{
  "arch": "swin",
  "model": "image classifier",
  "dataset": "histories of elementary cellular automata, time running down",
  "train_examples": 147500,
  "image_size": 64,
  "crop_scale_min": 1,
  "horizontal_flip": false,
  "translate": 0.06,
  "cutout": 0.25,
  "targets": ["rule"],
  "num_classes": 256,
  "norm": "layernorm",
  "norm_position": "pre",
  "hidden_act": "gelu_tanh",
  "mlp_ratio": 3,
  "head_dim": 32,
  "fused_qkv": true,
  "bias": "all",
  "qk_norm": true,
  "parallel_block": false,
  "inner_norm": false,
  "patch_size": [4, 4],
  "conv_stem": false,
  "depths": [2, 5, 2],
  "widths": [96, 192, 384],
  "label_smoothing": 0.05,
  "loss": "cross_entropy",
  "init": "torch_default",
  "residual_init": "none",
  "optimizer": "soap",
  "beta2": 0.999,
  "learning_rate": 0.0022,
  "beta1": 0.9,
  "shampoo_beta": 0.999,
  "eps": 1e-08,
  "precondition_frequency": 50,
  "max_precond_dim": 1024,
  "one_sided": true,
  "adamw_lr_other_params": 0.002,
  "max_steps": 13000,
  "batch_size": 64,
  "epochs": 5.6,
  "lr_schedule": "wsd",
  "decay_fraction": 0.3,
  "final_lr_fraction": 0.05,
  "warmup_steps": 1300,
  "weight_decay": 0.05,
  "adamw_weight_decay_other_params": 0
}
Rows from block 3 of a small image classifier, named by matrix and row number. Rows with one number belong to one neuron. Each number is 200 + 40 x the weight over its row's rms, rounded and kept within 0 to 999. All counts start at 0.
After each neuron's rows are labels from the 100 images, of 14976, where the neuron reaches its highest value: "colour at peak" is the nearest of a few named colours to the mean colour under the peak. Only what is clearly more common there than usual is listed. The data: histories of elementary cellular automata, time running down.
# fc1: MLP up (model.blocks.3.mlp.fc1.weight, 576x192), inputs 128-191
# fc2: MLP down (model.blocks.3.mlp.fc2.weight, 192x576, transposed), outputs 128-191

fc1.556,178,252,296,273,185,298,189,145,194,203,262,194,208,264,255,237,172,254,195,221,189,190,234,218,189,174,228,224,207,185,235,157,151,215,224,182,229,197,268,222,199,195,184,209,193,221,290,183,93,251,221,189,181,163,216,139,171,205,245,231,204,209,162,141
fc2.556,208,234,243,200,217,206,183,146,231,153,169,189,231,251,256,218,136,228,193,239,195,150,282,231,209,154,226,237,187,197,253,213,198,263,194,131,265,120,266,199,198,144,205,238,172,224,245,123,140,168,225,187,243,163,206,229,166,175,197,210,210,154,249,196
colour at peak: black

fc1.565,181,271,224,291,164,247,225,166,144,230,202,209,235,192,231,192,202,227,164,191,221,234,206,281,75,176,217,217,172,187,173,177,215,219,254,247,252,171,255,209,195,147,230,124,169,162,170,227,182,194,229,239,193,241,218,202,221,162,225,205,249,144,204,175
fc2.565,267,227,177,222,169,167,205,248,115,105,129,186,200,160,210,186,155,238,150,240,256,197,203,163,201,185,195,222,172,203,231,218,163,233,225,163,154,198,220,219,167,234,201,206,213,201,187,225,263,194,238,200,227,215,214,236,243,228,181,240,183,173,193,222
colour at peak: black

fc1.364,216,228,153,248,176,272,156,179,271,207,172,186,243,223,294,184,154,238,156,194,254,171,161,203,237,76,205,142,266,191,267,188,244,280,189,220,223,206,201,237,177,175,218,221,121,213,125,203,219,309,227,240,143,182,216,232,211,226,241,241,234,172,223,266
fc2.364,149,192,315,136,204,212,166,204,189,189,225,168,322,239,233,208,198,125,161,212,168,111,202,202,195,231,150,170,269,188,146,226,186,131,231,250,191,182,221,142,191,173,159,200,255,248,194,228,177,183,273,189,240,197,97,263,262,221,215,201,248,185,225,204
colour at peak: black

fc1.239,147,188,211,228,227,183,246,173,148,259,153,224,164,194,248,151,266,233,259,200,189,192,256,194,242,188,187,210,179,291,133,301,217,152,178,305,272,135,201,171,234,223,133,218,224,172,169,198,202,210,243,186,181,205,193,205,238,222,270,253,209,203,265,243
fc2.239,174,252,231,252,186,268,215,287,199,206,196,202,191,220,225,150,195,224,171,177,275,233,212,176,224,215,263,145,228,187,157,209,216,205,221,210,228,185,245,214,189,186,231,225,185,186,206,193,175,212,154,145,192,182,188,150,191,209,173,185,198,206,167,266
colour at peak: black

fc1.419,211,201,232,168,168,233,134,138,233,200,192,198,220,241,187,219,235,188,173,181,159,162,235,204,198,152,153,197,164,276,225,173,200,188,212,179,229,183,224,189,235,245,179,210,112,216,160,226,99,280,214,164,160,210,142,300,315,216,208,197,223,186,243,217
fc2.419,198,157,291,213,239,256,202,212,225,140,216,162,172,269,225,258,233,162,113,247,149,160,219,187,216,218,215,215,191,205,193,186,205,190,206,179,116,212,235,210,146,155,230,251,217,237,168,233,196,142,190,169,166,154,132,215,188,231,222,229,233,161,223,161
colour at peak: black

fc1.504,167,194,195,130,208,247,168,195,194,241,176,199,231,216,229,238,170,136,171,229,126,198,244,188,185,218,215,193,245,182,235,187,216,286,217,208,176,203,217,222,224,201,173,286,182,194,242,173,187,175,212,238,186,152,184,154,214,204,190,256,212,170,214,90
fc2.504,158,98,164,180,273,215,211,248,222,155,286,231,171,202,215,178,217,201,267,200,221,222,172,195,250,226,217,265,290,186,211,226,232,190,161,219,135,160,221,142,186,106,208,226,257,195,152,233,225,277,199,210,231,201,206,92,154,207,197,207,218,150,222,142
colour at peak: white

fc1.81,178,177,238,227,186,216,200,205,229,196,261,272,249,159,165,192,217,175,153,242,238,149,267,222,206,197,228,222,192,205,188,205,217,150,209,181,219,205,247,261,244,147,232,228,301,217,117,209,177,185,288,229,202,247,171,182,183,199,155,184,309,222,222,180
fc2.81,150,180,204,153,253,209,190,266,192,158,182,170,282,135,176,246,259,255,295,236,194,238,248,209,271,263,174,254,223,180,213,240,233,170,159,221,147,197,196,224,240,127,229,210,286,212,234,193,193,229,152,193,232,248,150,97,239,170,226,227,239,196,235,227
colour at peak: white

fc1.61,141,233,256,226,162,223,200,199,202,303,216,223,235,208,192,202,167,176,240,214,177,184,181,179,148,163,210,182,276,225,231,238,216,220,189,249,192,261,244,196,143,178,147,181,112,197,183,218,135,184,272,237,172,239,153,200,252,244,197,263,195,165,183,184
fc2.61,235,188,193,172,222,176,150,192,245,147,250,155,139,211,241,218,227,231,192,164,252,230,250,233,240,244,229,223,209,170,164,306,140,219,235,140,284,198,184,173,147,190,209,191,227,220,221,111,200,242,203,205,214,201,212,208,168,138,212,237,219,169,215,243
colour at peak: black

fc1.203,178,201,233,161,136,228,238,261,210,214,209,161,278,237,255,210,210,150,219,179,191,250,195,219,217,135,227,213,165,143,165,236,190,167,154,273,200,266,165,269,236,193,192,229,175,118,173,140,237,255,257,233,199,176,237,240,209,193,238,211,163,258,171,196
fc2.203,255,146,228,201,150,166,172,222,170,224,149,173,204,277,148,268,222,183,168,219,206,224,200,202,191,176,187,278,162,197,211,198,148,257,201,126,141,240,215,250,186,245,228,229,162,217,213,184,155,155,183,308,200,280,241,190,181,211,216,176,207,239,164,250
colour at peak: black

fc1.329,206,133,160,218,223,212,190,172,158,231,232,178,178,87,163,164,229,254,205,257,318,188,208,221,235,203,214,241,193,253,256,209,180,101,153,113,215,191,205,291,166,154,190,163,225,209,179,173,203,176,277,183,192,258,237,193,196,171,199,206,306,195,160,232
fc2.329,198,223,214,137,247,164,169,167,141,134,200,188,274,117,163,230,228,205,254,195,177,216,248,173,235,198,153,207,170,199,276,220,202,170,194,168,107,225,252,194,206,169,214,238,258,209,262,208,140,165,199,208,144,277,120,209,227,128,148,249,207,188,229,211
colour at peak: white

fc1.147,234,221,218,155,243,208,258,108,215,174,228,171,253,128,252,186,246,218,223,239,221,213,148,221,153,171,200,198,243,208,198,256,214,161,223,209,295,211,214,192,192,155,174,292,180,206,213,155,214,215,233,223,246,113,269,278,153,235,161,181,161,165,250,254
fc2.147,139,190,164,175,200,193,312,255,222,149,179,186,178,200,227,166,181,201,196,251,176,159,191,207,207,135,66,163,168,185,105,212,175,191,221,244,177,137,195,278,172,212,267,283,131,213,228,183,252,262,263,281,178,183,120,181,118,161,132,173,182,216,203,200
colour at peak: black

fc1.183,228,146,163,268,158,140,135,191,181,188,214,227,176,237,210,140,280,228,161,173,285,156,238,225,245,201,190,225,238,177,239,175,213,162,183,204,213,141,279,296,285,186,237,123,236,189,194,207,211,160,196,200,245,186,146,185,213,206,196,167,212,229,158,187
fc2.183,203,202,117,113,173,226,206,199,194,196,144,134,313,87,177,269,256,242,237,256,155,224,254,218,253,195,183,265,190,209,243,256,201,191,164,231,181,176,237,220,175,145,305,225,243,195,269,171,127,148,215,200,252,200,152,69,223,190,165,193,227,175,239,252
colour at peak: white

fc1.337,221,146,186,201,201,166,249,179,156,230,196,194,230,179,193,235,189,170,227,198,210,275,234,212,272,270,238,218,201,248,203,149,234,157,224,177,174,240,231,250,203,245,217,260,234,192,184,219,176,191,173,119,149,174,272,241,153,172,182,154,199,223,103,118
fc2.337,223,143,179,186,235,234,208,223,229,265,188,117,181,181,237,205,197,178,243,256,254,175,172,183,197,180,190,207,211,206,261,198,138,231,183,168,165,206,235,201,233,249,172,138,233,208,226,203,211,247,198,171,214,176,176,206,202,209,222,211,226,191,185,210
colour at peak: black

fc1.69,209,249,254,188,106,239,184,121,128,204,193,249,235,245,226,184,186,144,156,173,250,195,136,221,235,121,206,230,191,157,177,239,169,189,182,234,177,294,191,269,235,206,220,206,186,164,159,189,128,238,207,190,138,116,289,239,205,209,221,209,168,243,255,149
fc2.69,236,195,196,266,236,188,148,193,225,143,241,160,167,256,134,240,167,205,164,243,210,200,202,230,220,282,192,247,156,255,228,216,169,223,226,161,154,213,239,210,226,218,221,254,218,221,243,153,116,232,160,270,234,267,189,156,208,175,184,280,256,183,153,255
colour at peak: black

fc1.407,263,196,282,154,177,175,273,141,206,241,219,124,238,270,205,244,205,207,179,199,124,170,172,151,158,158,146,218,182,226,244,279,248,194,85,164,218,255,144,193,155,201,192,205,176,165,234,221,220,182,184,228,201,215,212,237,206,212,167,234,234,226,201,152
fc2.407,202,167,148,205,213,188,167,196,174,144,191,170,201,168,152,141,175,187,236,231,197,194,228,199,151,233,269,299,230,180,230,121,174,252,147,181,123,220,205,212,215,168,190,211,194,157,234,260,170,241,207,228,143,199,168,169,171,195,164,199,237,229,196,290
colour at peak: black

fc1.237,209,206,164,239,205,278,197,131,205,166,173,206,234,166,189,171,181,104,161,146,276,190,231,193,239,253,199,162,220,148,257,210,182,233,260,198,219,234,271,243,177,138,137,159,113,208,266,174,231,156,243,173,170,172,228,203,268,148,197,202,206,134,243,222
fc2.237,161,226,253,259,211,180,256,158,238,243,251,193,189,163,220,144,172,253,175,287,166,151,217,141,192,248,234,198,222,204,147,211,229,124,191,218,160,141,228,213,224,246,277,199,214,150,150,267,225,186,235,208,187,220,202,148,108,192,176,243,152,259,161,273
colour at peak: black

fc1.360,217,229,203,138,219,194,219,172,186,193,231,246,208,180,232,217,222,176,207,189,258,184,224,230,230,155,166,171,221,239,177,200,225,236,206,333,261,186,222,206,134,114,238,199,165,220,179,248,254,224,193,220,191,224,210,243,179,247,139,257,222,156,206,246
fc2.360,177,210,178,217,145,199,235,221,203,239,237,210,249,204,184,188,170,190,158,250,192,196,160,254,215,252,167,126,261,148,132,244,235,118,187,166,249,176,156,214,207,172,255,187,92,233,254,102,138,250,226,236,134,157,190,128,151,240,206,246,202,190,213,194
colour at peak: black

fc1.116,210,158,130,230,198,229,232,182,170,176,144,224,266,157,212,192,215,135,201,160,154,301,185,149,231,266,232,201,168,211,248,285,205,237,260,256,208,291,241,193,251,192,170,175,205,212,227,175,191,180,241,276,268,219,211,240,293,247,167,131,272,177,261,208
fc2.116,121,236,201,223,223,207,210,275,248,212,186,209,175,241,223,193,217,211,141,197,255,161,219,265,193,180,157,240,219,145,214,236,178,204,162,210,226,153,177,202,143,204,254,231,169,169,134,168,188,183,291,185,169,201,209,215,135,201,199,252,142,199,208,199
colour at peak: black

fc1.27,242,219,262,181,182,213,206,151,252,183,164,249,232,166,227,183,230,203,203,267,209,230,186,222,235,247,262,221,208,186,238,204,223,183,201,197,210,151,218,230,217,138,167,178,128,185,201,213,259,195,263,157,217,214,194,189,185,201,265,287,181,188,230,151
fc2.27,137,256,195,213,216,242,218,229,208,281,307,233,212,132,156,195,92,263,205,143,223,167,185,199,274,230,210,133,209,196,187,191,218,196,237,207,116,190,264,134,238,197,225,189,189,204,214,171,154,181,168,185,195,215,207,161,147,203,164,209,226,186,194,205
colour at peak: black

fc1.122,206,207,175,141,217,219,208,194,258,274,177,176,206,143,154,128,266,264,211,153,161,181,178,166,173,209,255,251,223,233,198,250,172,261,217,179,180,216,180,156,229,201,214,226,234,190,242,229,159,196,176,200,172,111,244,105,193,199,178,184,162,183,198,99
fc2.122,234,104,152,245,231,245,265,259,161,248,268,206,122,181,236,199,209,191,249,238,165,166,210,222,210,217,232,246,227,223,223,186,214,203,184,206,118,183,197,162,232,217,202,222,184,195,133,144,220,255,200,182,226,191,237,135,135,230,228,258,187,119,228,168
colour at peak: white

fc1.21,196,248,84,295,192,266,168,132,275,167,193,215,212,201,240,173,178,189,221,146,214,237,163,244,209,206,186,203,195,238,127,259,246,265,233,252,198,237,260,226,211,162,158,235,138,183,140,220,247,211,219,200,176,217,261,198,162,202,212,216,151,231,178,218
fc2.21,150,187,227,177,217,166,191,248,227,177,185,258,322,186,210,224,175,175,219,253,169,190,177,215,195,223,184,206,235,196,152,192,160,170,167,238,215,153,176,176,196,122,231,138,237,257,200,236,162,273,236,196,244,226,144,253,253,200,170,256,233,155,236,200
colour at peak: black

fc1.377,182,163,215,273,119,200,258,162,216,322,182,223,200,158,206,181,232,182,232,169,230,287,239,163,198,171,245,217,212,216,204,328,205,237,183,177,174,208,218,175,248,225,188,221,238,224,213,181,212,196,185,118,149,283,204,147,155,232,255,251,202,201,191,207
fc2.377,171,236,135,129,152,141,131,176,174,146,228,181,214,202,192,188,191,153,163,254,242,246,210,180,236,179,192,233,244,175,143,237,239,211,183,184,284,217,220,226,159,166,269,250,189,276,161,269,218,171,195,189,182,228,146,214,176,186,111,259,157,155,124,282
colour at peak: black

fc1.44,222,203,194,254,280,162,165,232,213,251,227,244,261,193,163,210,154,171,220,184,211,242,176,178,182,235,192,207,310,291,253,197,226,179,153,142,191,156,191,230,247,146,189,184,200,134,199,219,206,156,185,166,134,195,277,209,242,263,231,200,263,209,210,180
fc2.44,224,234,246,180,160,206,194,201,190,142,318,226,256,253,142,222,197,252,191,268,234,216,226,173,168,213,233,137,262,195,124,232,213,122,283,188,253,189,172,253,214,170,246,137,209,258,176,83,173,133,172,200,226,218,186,137,236,198,167,200,191,185,182,281
colour at peak: black

fc1.58,214,206,168,229,212,166,194,224,231,210,219,178,282,184,197,197,148,223,215,161,177,222,140,138,210,196,151,176,214,242,247,302,236,166,233,196,176,271,208,178,233,207,190,211,184,158,217,148,166,234,260,230,246,207,196,245,197,268,201,209,225,171,311,147
fc2.58,210,196,142,158,118,264,256,194,175,157,193,232,235,253,234,119,205,212,178,281,187,208,230,203,231,203,202,213,160,142,191,201,159,170,245,175,156,199,198,192,197,186,165,188,247,164,159,203,154,229,241,184,99,216,174,252,166,126,249,165,237,234,144,134
colour at peak: black

fc1.85,234,257,164,219,215,163,216,232,263,243,133,206,272,245,182,244,189,218,277,201,177,180,200,176,241,128,210,164,175,216,165,183,276,238,124,295,186,280,143,154,147,96,277,259,240,199,239,142,235,262,214,244,165,204,250,232,231,275,160,167,166,197,231,224
fc2.85,168,196,201,170,235,243,261,212,218,145,168,228,253,243,237,178,185,211,220,161,227,164,230,242,156,210,177,237,260,181,230,162,123,224,180,237,159,137,148,164,219,165,191,195,214,194,151,181,219,252,227,208,74,199,160,186,210,247,201,297,213,212,181,199
colour at peak: black

fc1.57,228,221,239,214,179,198,229,136,302,197,175,207,279,156,210,180,188,135,204,176,222,132,245,198,224,227,231,148,237,218,237,202,205,241,174,213,156,161,183,258,143,161,218,181,227,207,207,198,230,141,155,169,151,157,290,137,225,262,183,196,207,213,233,64
fc2.57,247,205,201,248,212,191,231,148,242,236,261,213,160,216,223,174,152,208,180,232,188,176,209,170,170,241,219,185,193,237,214,184,246,180,198,168,170,182,229,182,197,204,199,225,222,190,195,271,179,179,237,196,142,174,177,116,154,223,136,255,158,214,131,237
colour at peak: black

fc1.325,167,224,240,261,212,282,177,152,240,183,204,128,203,282,293,194,211,224,251,186,165,163,211,226,254,169,192,225,222,201,243,220,225,238,181,233,162,256,219,211,166,143,223,171,139,244,230,292,150,185,204,229,174,203,162,280,238,185,190,259,222,156,199,203
fc2.325,158,213,311,155,171,241,144,202,186,135,193,167,326,210,202,160,239,133,198,155,222,149,157,194,199,221,209,195,206,278,221,162,175,236,179,224,128,204,198,212,233,160,197,186,272,239,222,243,185,215,242,191,178,193,127,246,242,210,175,247,242,199,205,176
colour at peak: black